{
  "train_examples": 26041,
  "task": "enhancement",
  "upsampling": "pixel_shuffle",
  "weight_decay": 0.2
}
Rows from block 5 of a small spectrogram enhancement model, named by matrix and row number. Each number is 500 + 40 x the weight over its row's rms, rounded and kept within 0 to 999. All counts start at 0. Numbers have three digits each.
After each channel's rows are labels from the 100 clips, of 14976, where the channel reaches its highest value: "peak on" is the class under the peak. Only what is clearly more common there than usual is listed. The data: synthesised sound scenes: up to three everyday sounds over a background.
# conv: 3x3 conv (model.enc.2.1.conv.weight, 192x192x3x3, each kernel summed), inputs 0-191

conv.33:468542488507523503500493505487441502569441514465526485456439451475483539442507487467485462453509436553477491532496569493495479435466526470523558539506489622495594457543446500485516516460522527451454553498496484551525478476508596452490507488543432438517516522473493554501486476515490546481442470494504473444518477578511516463468485518576493580521514452508440490486491517482465496517490467543526422505492440435439479537449488537591504444493418533472446545546497598515494441510641504545520509499523540450499472510492483512493506573507523548502530512520549555479487398514548541472
peak on: spray hiss

conv.41:502402497484451422504433513483500465455482501516425455473533451472460538505483485490569481501528393520468500506454498456475475498471506505415521430524537500511453447557492479457514440532433467513496422462502466520486524464347567472439482468541492466452489509459468443494523471459510455493487478548384468459433521500539501468494478496429452476587527523469506507482485453473488438496522487513437518463502529533439461449497475448430508457492510447528514524549513421477520529532474466449477428470502484518483461495472517504410517469520514511560493452475450477453450490457516571489
peak on: drum roll

conv.53:537563412433478511559524487482538492473509456534520494428524447565454434535477496542485499472471523472457488568510440487447515472461445504489439443546499547511442468519507541497426513485484505467469494566556504471446504451471502532486512524529446504517442496496572565543487478489409509509552563512418508516516434464549479504483536478542479469520547476519437570528519531505622492472511504411476488518525522514470485474525530493548483504564414483525489457458492567489437485384602532453487453527551573500513450491493511467483482512499511445483461498453480492503458567543566509523
peak on: spray hiss

conv.168:434443476491544495506465517476431494448481539490413505444493466471517515478530518537455518523506549500445460424495553476471496478497493520495477446539433466414479489503542458501491426461426492492459584474517467515469468523513485530487515555531505427415455464509466498531514508455537491419467369481529524507548475425544487433499436460408448568510519470506463517495467476461494423508477467503476502519451465527482486391435497531476514524476488517476541531464418518444426488505464494495446506500481406502537459446421521536441521525474502447444497461476478506500434545516481482471
peak on: car passing

conv.25:510508550422521431597495522529472523478541508522467491493523502518447451541427523511524506322542495508495481484480496548484585531507478515518527508459531489526489455446533450477480511520488499492505450543509479519503551483464463515485486481512521471536491529496508494514509495495553526567505464486513523507555459506482517480471549528526507416532519547413569537565496511485462480407530465564426478545519520471555483469510441443471461475569537473395511505384451496551445504499448531444520508479527530556538465546521524521474534424530593415537551486520525478476482510538473440534
peak on: drum roll

conv.116:531504460512497443539487552487474496461508523475469466439491510477526480471486490516501509445429411526433511503532494544518451480448506532473552556517501449473464524429452478491520514510465538484412434546559509532435518441516497465467487516540452417472515467512450563552536492515476534541421540468455425512439420501548441503473437468427463557478577459506497526484430522427565453474526507553422520513428505443514510463432518516478516511542480507545509462480451528446520487506463504484462504504514518611477507519432517448432460414478477557495530481477462482492429453475451455487
peak on: fly buzzing

conv.19:403512479462507513512500484511413483520485513460485513493516484392515541468523484544459491470507487452474496473477531483484492490523466490543503488568506537436431467541478480493444503428457482523532546496467476463483447496451515489494493561522550500466514469483461449527506475485444506476472396509470447502488466535543495517470326516387481616505537477482513515467459512463512488470504493527461468556399518548441511459456524561481494511449512476441510511447380534439479483543473566462523482492497391475490508458442511497457514503506494459464549470437521509499471554505517527466
peak on: car passing; whoosh